python train.py --model="sound classifier" --time_shift_ms=50 --input="waveform_16khz" --weight_standardization=true --wave_strides=[5, 2, 2, 2, 2, 2] --optimizer="normuon" --adamw_lr_other_params=0.00088 --steps=9000 --weight_decay=0.04 --adamw_weight_decay_other_params=0.01
Rows from block 3 of a small sound classifier, named by matrix and row number. Each number is 500 + 25 x the weight over its row's rms, rounded and kept within 0 to 999. All counts start at 0. Numbers have three digits each. After the name is the row's rms in percent of the matrix's.
After each channel's rows are labels from the 100 clips, of 14976, where the channel reaches its highest value: "strongest on" is what is common among them. Only what is clearly more common there than usual is listed. The data: synthesised sound scenes: up to three everyday sounds over a background. In brackets: how many of the 100.
# c30: last pointwise conv (model.blocks.3.c3.0.weight, 256x256x1, standardized in use), inputs 172-255

c30.109 125:452500532500459504500500462500500500512500516515500512500486529480500500500511500500500500500491500484497505500505479500500429500482498584564532523477500478500463550528465465500486471500500500500500500510487493500537479500467487502500500527500503500470
strongest on: footsteps (97); first sound: footsteps (60); background: none (53)

c30.248 128:500500517500490500535500485500500500500517500458551482500470493489500500511480532494500500500511432530503511552500500500496441498469500500519485500470533513500500500523459540484500500474498503500499487500500500464517515527500486522504500476500520500480
strongest on: chatter (45)

c30.236 074:483443484468530464500500526500500466500500500490575476500543500500412493473500568515500500500500489500500474500504547500447485483477500613465500448503500475442500500455425491481500486456476529500500530500500500503500500479502500500500547542500539407466
strongest on: engine (100); reverberation (83); text has "room" (83); text has "reverberant" (83)

c30.211 081:469500500493510500595500495500470594516508500500500473500462583499500507538539478500500504495500500500500520469523457500500500489498505476500529533500500517500461500500500500531500485516500500500500584500500525542462519489533472500525500500500500500488
strongest on: background: none (95); number of sounds: 3 (80)

c30.228 079:426500500500554524500519500500490474500500431475500441500537457500496500500511437484500500512500500500500500441500492500501500486466500500500500533514564474500500483510500523500529500565500502503484457500527530500422500500555500522500500500500500581493
strongest on: rain (75); reverberation (70); text has "room" (70); text has "reverberant" (70)

c30.214 101:534517514500500500499500500500490500500530461507500509509521500500508500464471531500500488484500512480500503499500500523500493533462500518500500526430500456506500557492500564574476500505481481500500453500500500504517486500518519500493535473500500500477
strongest on: wind (66); door slam (39); first sound: door slam (28)

c30.216 124:492500500485500489500500473506500500500500500500500568500513528507535502494503493470500500537500500500495500500460500513538544478477500506500523516575509500500500485476500500554500567485500562534500489553500500500454466505466541491481527493512500500500
strongest on: door slam (99); first sound: door slam (64); wind (31)

c30.97 099:500510501500542500537500445455532481517465506500500500501455524500529500545500500500500500500509500500500562470497500486500497496490473500480500500500495526500500525447505469500484500500498500543492482555500500498500461494500500486500500487504476500500
strongest on: glass breaking (33); vacuum cleaner (32)

c30.2 095:500500500550500480500500500500585500481500500494563504500500480500500453470500500630500500500500498500500500434500514469500472500451463516500500426500500500511577516500500500500500511500500460500500500491499451448500500489500646500488500500500449500500
strongest on: typing (88); number of sounds: 3 (62)

c30.127 110:500432473500474513500500482500500500500500479525500502530500500432500500477500500500476507461500500500500500500497500488493532500500577525476510500449500451500499500560449498488481478517500500500500500537476494500470488500500566500522523533514477499540
strongest on: background: none (44); drum roll (26)

c30.62 119:521494500500500500500456498500486500500509500500500526500500472500500546487500452500500509536514500500500545500471542500500551526467500487500500528500500488500530500488500527608500500509448542500500500514500524500500474500504553557471474500500500489447
strongest on: door slam (100); first sound: door slam (68)

c30.121 065:459478500483500500500500514462500500477502500493507462510471551500500500500504500500500500495500483500500468551500500500500500500499448500500533500500502500448500500486500500509505470500500500500500616500500500531411453500582690500508502512500527500466
strongest on: reverberation (86); text has "room" (86); text has "reverberant" (86); engine (37)

c30.100 073:500500459508502494539499486580520458487500500493517500500500431500500503464500593500500524521500500500523500500559540447500448500500538481500500444500500500500500500452500506457500454518475500519511500500490500506461601500480510500500500464500482500500
strongest on: wind (98)

c30.36 111:545513500560500454453502491500500500500463520583500483500500500450500541500486479470507503530500489526494437447439500500488500500500469473489500500500500411534500503500511474500503509474500480484500489500500531500490533512500500500545486500500500500500
strongest on: clock ticking (97)

c30.70 113:500477518500500500450552500460470460500500500482500496463500513500500510538472500541500500500500542500500518505500500499500458441515514560500500487500500510514500500500500534484500500500500500500500500500499500486509500492522500482500500500500527496402
strongest on: reverberation (75); text has "room" (75); text has "reverberant" (75); engine (41)

c30.93 077:448481516500534478500541518500499391447500500500461500516536500500448549500552428500500500500500500500500550579500500471500462500500499468500500532441490447500524500500500483500500489488500544500500505500500500517569500517547500500500500500542481500502
strongest on: helicopter (77); reverberation (72); text has "room" (72); text has "reverberant" (72)

c30.179 120:500486456500549491460497514480500575500509500523516508517500468500500500492486500479500470500500450500500500542457500488455542494500500535500500500473500505492500500500577580500513500497467500500506566500543500500533509500502500533500486533462486512500
strongest on: fire crackling (100)

c30.128 111:500484474500508496498478500500500500500483500522500500543500500500500500500562500519500500486500500500500500500484500500491447500508513484500500479500500466520469520463464500482481531486484484500500512500500495500521492500487500500500555527500500527500
strongest on: hammering (98); first sound: hammering (65)

c30.44 093:492497500507500450500500500500500500493547539500500458500492571440476500500500500500493500500478500484488506557500500504500502500529500500500517516516500528522574544500494495527457495500504495500500500513500500500500534454500500500509462492500514485526
strongest on: helicopter (94); reverberation (68); text has "room" (68); text has "reverberant" (68)

c30.226 113:471500500500500486461500500470500530580542523507485540553500500486485500500545500500543500500500516506500447500480473500500447500506522500500500519493478500489475488495500548500477550500500468500486500499500500507478500479464483500472501556465500500509
strongest on: background: none (75); barking (62); first sound: barking (56); speech (32)

c30.22 099:509500500500500467500500500502464500500500500489492553500460500487500500500500500514500500500472500500500500500519524500500500500436500500500591500556500500500500519500500479451532500500494496500500500500534478500502500546588500506500500500486514567500
strongest on: waves (100); number of sounds: 3 (63)

c30.75 071:500472500539500524500551500458500435500500496483500500512500387500569500500498500410500505500500532497500500500500500500513462426500500500490427500500456490459500500496500500500500500500500500500500500473500500506500483499552500500488499462500548553500
strongest on: applause (87); reverberation (63); number of sounds: 3 (63); text has "reverberant" (63)

c30.101 120:500500456500510515512509500500500433494500500527468500492500500544510500510500500500500468500503500500500478481523500521560500538500500500490500474500500500500500500458500460549493500500500500500447478542500515498500535499500510500483500500476464500500
strongest on: water drop (34); first sound: water drop (25)

c30.155 113:486479497489500531554505536475509500500500500477500475500498500500519518500545500493496500486500500500500500500500500493500428450500500500500500452500485500441493519500479500500474523520500500500500500500492500527483500469554500500500461500500487494500
strongest on: applause (81); reverberation (75); text has "room" (75); text has "reverberant" (75)

c30.0 119:466500599500500488483422485500436500474483540500500472500467500483499500500524524468500500501500500496500477500491500500500491498500500544500502457500492500500484500471535484562466500500500539500521500502500555491500525500505525500500500500481497491500
strongest on: background: none (56); door slam (52); first sound: door slam (39)

c30.162 095:500500500500500496500498500500543478500500456437535458500500500500409500500500478614500500500500468500500427500464500493485528420500500546500489500558500500500500500500500500456517500500500477500500500500500542500454500500540499500504500500457500469438
strongest on: waves (100); number of sounds: 3 (64)

c30.151 082:453471560498500500465500500500445500512500500500500500500506500500500565483522472582500500500500516500500496478434510464500500500500468507477459496500468500515560500500462500528500500500501565498460500493547500507557455500500487500500509580500500575500
strongest on: stream (96); number of sounds: 3 (70)

c30.187 078:508500500526500500500514500500497500545516500413578473462500500500500477514500425500500500500500533500500500480500448476569500500500499500532500500500500493513479500500500450493500528489500500500500466425468547500515500486500677500500500500500500556415
strongest on: typing (97); number of sounds: 3 (73)

c30.57 119:560500511518480540500492500516568430492500521500500500539470502500500473500500500500495500517500507490493500500500500479470500470500548500481562500517500491502538506510500500446500500500487500513500500500500497500492519500524505500505500500476500474503
strongest on: chatter (86); number of sounds: 3 (72)

c30.173 113:445559500489497449501500500500550508500500507500516430425500500500556500500500505499461468500500500500485500488500500500500500543500500486500490500500490500453547502500500500500487460501538521555500458500500545524564445526528589539539483506516537503515
strongest on: rain (80); reverberation (74); text has "room" (74); text has "reverberant" (74)

c30.198 117:493442500485484500500500464500500500500509461500498512500492497505501511500500500535486500498542500473500500500500500500470476506537584500506500524536537584468491490500490472501500498480505500500500498521489500476459495500494500500500500455500500500520
strongest on: reverberation (76); text has "room" (76); text has "reverberant" (76); helicopter (49)

c30.43 120:539548500495532500500500518500500500502500533500500469482500509500500500500577536506494567514479476538512500500418471505494500500500501467478488500500500509498438414500523500513468452500500470500489505500507500483500504483490467500500513564460500523500
strongest on: mooing (53); first sound: mooing (51)

c30.177 074:488508488473494544573500500505500500500500500500451508500532653500494513473500505500500491505500500500500500473456500500500489537500576500492500500487500499550500470500490500500500533500463500500500537521501516531500641500500417500572505530463454500590
strongest on: number of sounds: 3 (83); background: none (74); reverberation (66); text has "room" (66)

c30.150 110:500500434469500486500500494500544481489542441500455503500500500500500469500431499582500500500501500500470486500500551509443482463498555465518484478500500536501495483500479500500551500500500500500500527518492500502500517527500553500543521475542500532480
strongest on: clock ticking (72); reverberation (67); text has "reverberant" (67)

c30.190 090:518500490519500500500500484482500500468500500500537500500480505481497489500517500500500512487500514496500500510500507500500500592518496466500582481500500508470528500504498525454437474518500466499500500500484479500500573500500500459500454500500500508504
strongest on: crickets (77); number of sounds: 3 (73)

c30.159 104:500469495483515514500480537480500500480500482499500500500490500500511500527537500500490482506483500487500498519500519558500500500486500500500500513462457487546500494500500473491472500500500500500500500492515494502461512500514500499500500500500500520500
strongest on: hammering (68); first sound: hammering (55); fire crackling (25)

c30.89 104:472554500566497508500487506500500509564500500500534454525493520502500500534515449497483507500478500488491500500488479533549500500483528457560500500521518500454504500500500500589500508505534500500500484498506544485500500501500623500433500500520537503500
strongest on: typing (97); number of sounds: 3 (72); sawing (25)

c30.171 079:500500482479500493470500492500500500500530489509500528500500500515414502520500557500480500470500500500500500500512506500443500573500500500500601500500500519500582476500500500509500559450460500500479566545482500500500500500486500486500484502538550500500
strongest on: number of sounds: 3 (79); reverberation (66); crickets (54); chatter (41)

c30.24 111:521548456518499500472511500582455497500500500500499500500450500500500490475509561463500500500500500500500500462458500500500500500500524500500500500471500500500578500500500500485500500473500462500500500498496500497549500466424492500500495500500478500500
strongest on: chatter (99); number of sounds: 3 (62)

c30.107 068:500457537534500500450524471509500500478497500500516500473500445505500500467500469693500500500500500500501500500500500511484495597500441500500500544500457500529500500500500500436500500500500579470469500471531500500575500507504500500500500500446491593500
strongest on: waves (89); number of sounds: 3 (66)

c30.8 090:500484500500500482500500492534490500500500500500514500500485718524510533497500500500500482500500500474479500505487476492500500500486500471491500500500500500500500500500504534500465506500500505500471536516500500500500520500500413500500500500538500441537
strongest on: background: none (100); number of sounds: 3 (78); siren (25)

c30.166 070:455500476500563484479500490489521475500500500500491500499508640500427500491500543500500500500500500500500500586500528500500500500500500500426487493495500500479500462500462500517494500500500559527420494529538500485444500503500576500500500500500518500502
strongest on: reverberation (89); text has "room" (89); text has "reverberant" (89); helicopter (65)

c30.29 132:500518520500468500489524500463500449500500468484500437500500481500528521522473480500500479575500507535467500524500460546472536505500496500502497493486500497500500468500508474487500500520500500500508530544482479549533506511500500500527500515500500475446
strongest on: background: none (61); number of sounds: 1 (60); barking (47); first sound: barking (39)

c30.26 082:469461500479564529552489482436500603499540500456500488511541531500483500547500576490500500500500506500500500568500457500462500500500500500500557443500489529500500500486500500484500445519500500500469586500500489460500441500500535493539500471513500500500
strongest on: crickets (100); number of sounds: 3 (78)

c30.232 115:500500500495500444534514500489500483500459508514523500500500565500476551500496529500500502500477496500500500500500511558456500453431523561527532438517500448510489500463500466500500500514500500490500500532500530461487500469515500442500500500478487500469
strongest on: engine (97); reverberation (84); text has "room" (84); text has "reverberant" (84)

c30.221 113:500500509552485500500500502519464500500505438500461459500500500493500500508512500500500505500490500500489500520500500580520544500539475483500468500540500481459456500500513506529457468491500497470547481500507524500500475500500536500487500500517544500500
strongest on: ball bouncing (45); first sound: ball bouncing (38); glass breaking (28); first sound: glass breaking (26)

c30.208 083:549489487500500517494542507450500411500500497457430533500513500500542500500500472500500500500500500506500500499506521515500504410500500451569481511558500522500460500454527500500500500500500500500500500500546500530480554514573483492500500426500497549500
strongest on: applause (72); number of sounds: 3 (71); reverberation (70); text has "reverberant" (70)

c30.237 126:480504500519443500475500500500544500456500500481481500470496472500526514525500500522492500500500500500500500500500486500547517579500536473503500550500518500500500500500495500500497467500446500500500491462568542569541558482481500516500486399500500500500
strongest on: wind (44); ball bouncing (26)

c30.227 112:500500552500500500580461500456500561509500541500432500500459500466511512539500493500518500500500537500500534465500506500500422542498500500484500498500476489482500572438440537500500523529500442500496540500492500515500483500507500568515519523500500500517
strongest on: crickets (100); number of sounds: 3 (76)

c30.154 067:500500500538465500500500466526500500495477455470607500500500424481443508505500577500500500500507500500504500437500500500627500500500538500535532527492470500510500500486515465500500500500531500500500449492478516500641500489500656500500500500446569452500
strongest on: typing (99); number of sounds: 3 (70)

c30.92 092:479479520500500473500449515500500500500500500497539500500500516500500502544500500545500479500500500500495510500468486500510500581496500500475578500500500465538573559513500500472500500530500498500500543500510500500464432491555476476529456500490500500497
strongest on: crickets (98); number of sounds: 3 (78)

c30.192 064:468500500500567500500500500485500500499500476443497500500500537509443505542500500618490500500500500500500500454500501500500500539477484427531500500464527500463619500477460500500500500500500500500489571507500500500500483519543500504500542500452538505500
strongest on: rain (91); reverberation (65); text has "room" (65); text has "reverberant" (65)

c30.106 101:500438500479530511525482511500489500507500500500423500468516500453500467500492526422491500483437489500500496516500500500500500467500520500500465500476500500500529500500500462500483482476533539509479515500520470500500508491487489500500478446500500474511
strongest on: reverberation (67); text has "room" (67); text has "reverberant" (67)

c30.91 134:500470500458421500519479500500500500500500469500500479500484500522485500523500551500500483490500500500526522504492466500521500499467534452456500604534500478581481500519500500496489514500500488484442500500500521500531525500491480500500500509485500547473
strongest on: reverberation (91); text has "reverberant" (91); electric buzz (86)

c30.20 081:500569500470509500500500500527493602486500500500528431495500469500500500500500562472500500500500500500500500466471497513513472446500440500500535500440449500500500454488482500500527536405526472500500500489507500473500432500500551500554500500528530435500
strongest on: vacuum cleaner (75); number of sounds: 3 (75); reverberation (64)

c30.130 102:500500536500500500529500500455468500523500490472500500500505525483519500489500561500500500486500500500467500489488500500500500500500500500490445498500562500564500522500500500570500500500500466500483505537500500559516500521500518517500500500500487518503
strongest on: clock ticking (89)

c30.84 103:500500439500462500470500470566450500500500500499500500509546528541500500500508522463500500486520500500489500450497500536455461500500500483484542500506474482500526500499450500500500500514500500500500500479500443500496453500500500500500500500495500500500
strongest on: chatter (83); number of sounds: 3 (63)

c30.28 115:451500376539500497435477500498497500497510500500512500554539516484500500524500500524475500509518500500500500500500500547500513500500505529500535533459534500518500494500512496500547521500462484459518500498500500523556500500434500477500500570526489500493
strongest on: fire crackling (83)

c30.220 064:536528500500514500440527476573500500500500500500404500477500500500500540509500569396500511500500496500500500606529500500500508500459500527500500500500500500569500478500548500500500500500484500500500535581514477516500500485500574500500500441500500546500
strongest on: helicopter (64); fire crackling (31)

c30.74 075:500517445451500500445500481500500467494500500500500500500438537495490503484500500490500508498491546500518461508455500500500496500500500500500500477500560465523480518500532487500493500473500473494471500500533500500500500500500500500399505499500488500500
strongest on: hammering (80); first sound: hammering (57)

c30.245 114:591500505543480500501477500500500496500500528525446555500514500500523495526500500500500500500487432500500500472526500500500500514500500507500500574500500500500472500500500500473500502466500500500501498579500500469500500432500566471540513515500491466500
strongest on: background: none (45); fire crackling (41)

c30.253 088:532500500500500462493500477395460500479471458440470500500537493484425500507483456524500500500476500500483448500496572553494528417453590442535520500500491500500498523499500522500601480500532486498542500500504500500500560500500501467500500500500500500500
strongest on: clock ticking (100); number of sounds: 3 (66)

c30.143 071:530500500500500495500500500500461500479500500464523500500479563503500500500500500500500500500500500500500500423500500500500496588500500500502473469500500500500500480500500574454448497581500487500454471500500538500476610525500500500500500487515500500463
strongest on: wind (98)

c30.175 081:500500500477500500580500500500500592500505518500450500509500500523556500531485500500490500479496500500493554500472503500500500500500512532491434500500500583500539476500495500541481536496594500512523543500500500543587499500500458488535489500500516471506
strongest on: number of sounds: 3 (70); clock ticking (55); background: vacuum cleaner (30)

c30.58 100:525472500500500452500500500444500500504497500500500521474513500500500500500490480500468496500479494500500490571454502500500500483500500500500495500500500456500493483500472493450540478500480500500474500461540494519500500508530500486517547500500496500560
strongest on: hammering (87); first sound: hammering (59)

c30.250 089:450556500500561500514485486517532499500500477500500434500500500500577496513500464533491466500500500500489525510498480500500500500500495500500493564498542527515616497500500517501560500500562500500500429500514500500424420500500436512471500500507507500487
strongest on: rain (98); reverberation (63); text has "room" (63); text has "reverberant" (63)

c30.199 080:519551477477482441485500500562500569500500500500500500502522472500580500500525537466500500500500500500500500479500500500500500500500563500500486500500500481500500500470500500500500500568500472500542500500500500500419500470500469492520500462500500500500
strongest on: clock ticking (82)

c30.145 084:500538462464568500500500500500533500500500537566548500561505500463474502500503550501500500500497500500491500472541500523507517500495485587545499477500500500554461512500512476478487500569500500500509544488500500496508516494500544500523465520538455500511
strongest on: engine (91); reverberation (76); text has "room" (76); text has "reverberant" (76)

c30.176 110:501495560526500500500500514500673500471495500480500500500497478500500500517500474497500473531500462500519500500447500500500500500450500500500506500462500500500530512500500463513544500500500500500492500502500488515500496500500474512500496500503509500511
strongest on: waves (95)

c30.114 111:500513488500493500500494500500479500500500500500502522500495500515500470500481500460494505557480488500481452479500500500454555552500571451500500500439515500506500500482490507464474500533500500500536503500448500535493505500500500500487500470549500451458
strongest on: clock ticking (72)

c30.178 117:527474530500500500557490500593490475470470493479500500481500523487500500500500487500521500500500500500523489562500500506500500500500500531500523496500530500453498500513444500432489466500500469510508500482500467492449454500500500519473545484459500500500
strongest on: hammering (100); first sound: hammering (70); applause (25)

c30.14 118:487500500500487459500500500486500507500516524495474513504500511515500498500493500473500500534500496500488544477514500500505500500473500500542500460500500504500500580489511500431500517505500530517530543502539500552500500481500527500506492500500500500489
strongest on: speech (96); first sound: speech (62); background: none (56)

c30.161 099:500540573533500520450500500500504500500458457500500510500500500500455500500522500500500500500500486500518455500478471500441481500482500500480507514458500500453545500500520500441500500464497500438519482446497500500557500500464500483506501554473500500484
strongest on: stream (96); number of sounds: 3 (62)

c30.249 107:496500525500543554448492500444480573500500500462483500500500483489500436500507576500500510499479500500500500482424490500500483509485568460500490490500480520538519500504500471483498478468500500500490425544500482500556500500458471500500500483494441527513
strongest on: electric buzz (81); reverberation (69); text has "reverberant" (69)

c30.184 081:500500525500500500500500495500500500500500500494426557500500522500500500484525500500486500500500500500500517590492500468505500500433510500500500486500500500485500500500500500500566500500500500500522500501514437500534500523519500500522510490500512554500
strongest on: fire crackling (69); helicopter (31)

c30.11 107:500500500534500500500567579574498500485456524500479500500500505500511557500500526556505488500513500500500500445500500500510500500499500500500453500500520500500500470500500525454464500500456508500500484460514508550541508500531523500500486559500509507490
strongest on: number of sounds: 3 (70); reverberation (61); wind (55); stream (41)

c30.141 091:500500500521500500478521497509466451484500526508634507487500454543500451531481500500500500500500506500500500543510500486500500549500500472500525445546500500458500500500490463514500500500483492520500464499500500500552500500515602500500468505472504500480
strongest on: typing (90); number of sounds: 3 (67)

c30.87 106:500527558502521495510477484483503497462489493493500467500554500500494511446500500500473482549482455500500500500478438496463446504500500500500482500500500471545499481500530510467500496455505500464500500499500485495537500509500500535458505584537500500500
strongest on: chatter (77); reverberation (64); text has "reverberant" (64); text has "room" (64)

c30.77 112:500512500461500500403500500500483546510475500473464518511517500500503500500461405500495468462483525500500481463500528500500500500500500535500490525500500447560509500508500500500500500500517500500500495540500500530476496462500472500500548522500472503500
strongest on: hammering (89); first sound: hammering (58)

c30.191 098:500500500500500500500491508500500475537500500518500480511487500500500509493500561516502477500505500500500503489500534500496510429454516567530486500494500500442481500538500500462435500500500500500500510500540500489500471508510500519503500536500512500530
strongest on: engine (82); reverberation (81); text has "room" (81); text has "reverberant" (81)

c30.67 118:475487514540528479500443543549500500499500508458500500466542500497508508559500479528500500500500527499500461520500493500516500502500509500500516525500503537419500498500500479525500500499505500493444449506500500502495517500538453500461505500450563519500
strongest on: rain (54); clock ticking (40)

c30.96 106:519474419500510500500573469533500392436500500571455500500500500483493516501531545500500500500483500500496500500500536500498476500500473500472532500477480451501500500515500493500526590500522444500500500477483560500549429501526441521500535529456568500531
strongest on: chatter (100); number of sounds: 3 (71); reverberation (60); text has "reverberant" (60)

c30.113 084:500500484524432500536500558448543409464488496500500504487500640522500500500492538500499537500484500500500500500500500539500500500491500507500500500500500500500498500500500516500484500539500464463500517500485529500500555489500500500500500515500500537500
strongest on: waves (94)

c30.205 083:500488500463527500500500500500502500507457517500518493500500500500500500500500500500493500500500531500500450504461500500571500499499500500475500503500486500509500500528500500500500500500500500500500451500500522500500500500500558554500500534542593500457
strongest on: typing (86); number of sounds: 3 (63); reverberation (61); text has "reverberant" (61)

c30.112 093:475508541475500500518500464500547623493500500533500500518500500500500500500500510500500500500500518500504500500500458500500500500500500551500500500500502555517500500500500500499500462464546500500500500500500500528500461500500539500500483524500500504500
strongest on: vacuum cleaner (81); reverberation (70); text has "reverberant" (70)

c30.152 138:535500495500482501500497526500476500519500516487476500500469500562500480500500525500500524500500500500500554500461443519500512478510512519500500481500500500470500475516475500527480500523510500500500507500500482500498510551500500476500500558519531523536
strongest on: ball bouncing (66); first sound: ball bouncing (60)

c30.63 082:500500500546441506500537500573501500449500500455538561500500433500500500500447562500500500500500500500500477500500502500505500508482500500500550500587488500470500500472525513500495500546500500500490500500500501500500460500505631500474484477500586580500
strongest on: typing (94)

c30.131 092:500555511500500500500500500540499531500477500500500481500493465500480500500500500538502486500500500500500488500500500500500575470500500447500500500513517499500500534500500500486500500500500474500468421562500510436600500500500432464500500500500500581479
strongest on: stream (44); electric buzz (38)

c30.35 115:501483485520490483500500469500507518463549500470496497501490500480431500500500499500489493500442500500486500500449500500460502500535500500528500500567506474500480479500523500553506545500500565500485500557469475474476500500500500466497556527528500500475
strongest on: glass breaking (53); door slam (47)

c30.125 103:503482495602500500599500500501467487536500500500500492494500532491500457500476554500500476500518500500501500500503497463500506500500500497500500531604494518444500487470463474518503500500525606499500517500500500500472526500508515500512500500500506500506
strongest on: glass breaking (71); background: none (71); number of sounds: 3 (62); first sound: glass breaking (29)

c30.254 068:459558500466489488523511500500500596500549466500477415500500637482580500500500478500500500508500500500500500500423456500500480439545500500500520500500519561500500469500500500479500487472500500500500500510500500500500500500500500472500500500500458441500
strongest on: helicopter (76); reverberation (76); text has "room" (76); text has "reverberant" (76)

c30.136 105:500500500500478477500516449500570511505558500500533500449508500500500500500500500494500500500526500479477500542487536500500500510556490500500526500500500500500486516500500487500500500463468487433500534500500523500500511488518527449500500494488500493483
strongest on: number of sounds: 3 (68); waves (61); helicopter (35)

c30.195 119:548500525500500500457524488500437500500537418500500500459500511504500546500498561500500500500496500500464500494507500499498500478500500500500500500500495486445500500583481500502500553468500470516471543471500500473456500523500481500480502454500500500482
strongest on: number of sounds: 3 (76); chatter (64); crickets (35)

c30.180 107:476500500500581500531500509538500500500500500496500439458515535510500544500500531468500500500487492513531500492500529500500500528500500469461484493500472467524481500500500500500500500489493500525500500508487500488490500500500500550500527500500500500502
strongest on: footsteps (73); first sound: footsteps (49)

c30.9 065:500500500542497500533486483500500559500500489500500428490531500522560439500519587500500500500500498500500500500500515522499503500500500549500495500520478500500519500572500500500500500461500488500500512500500500500500485421463616500500500500492500500500
strongest on: engine (79); reverberation (76); text has "room" (76); text has "reverberant" (76)

c30.129 120:500533459500500500460506493500500496438500555530539536500497536533456535508525500500500500506500510524500445500500510500473500500482500512484455500476549500500497500522500421516500495500500500482500480500500500479500500492500483500500500512520493491463
strongest on: coughing (52); first sound: coughing (42); clock ticking (36)

c30.126 129:533540500500500478500504500531500557500500548500481500505500501518500500500503492570496477500524467500500540543500500525500466500497504500533475518500498499488476486500500500456552470500500500500493500500500472484500469500546500588500483504495500480500
strongest on: number of sounds: 3 (63); stream (31); glass breaking (28)

c30.46 088:500466500500482500537506495516450510451480522524500486479500500500500500494500488500521500500485500500500500512500513508540500452474468500500500480500500501474500500500500500500486476500500487482500500500500469533478500500500480471500497500500459500489
strongest on: glass breaking (64); first sound: glass breaking (46)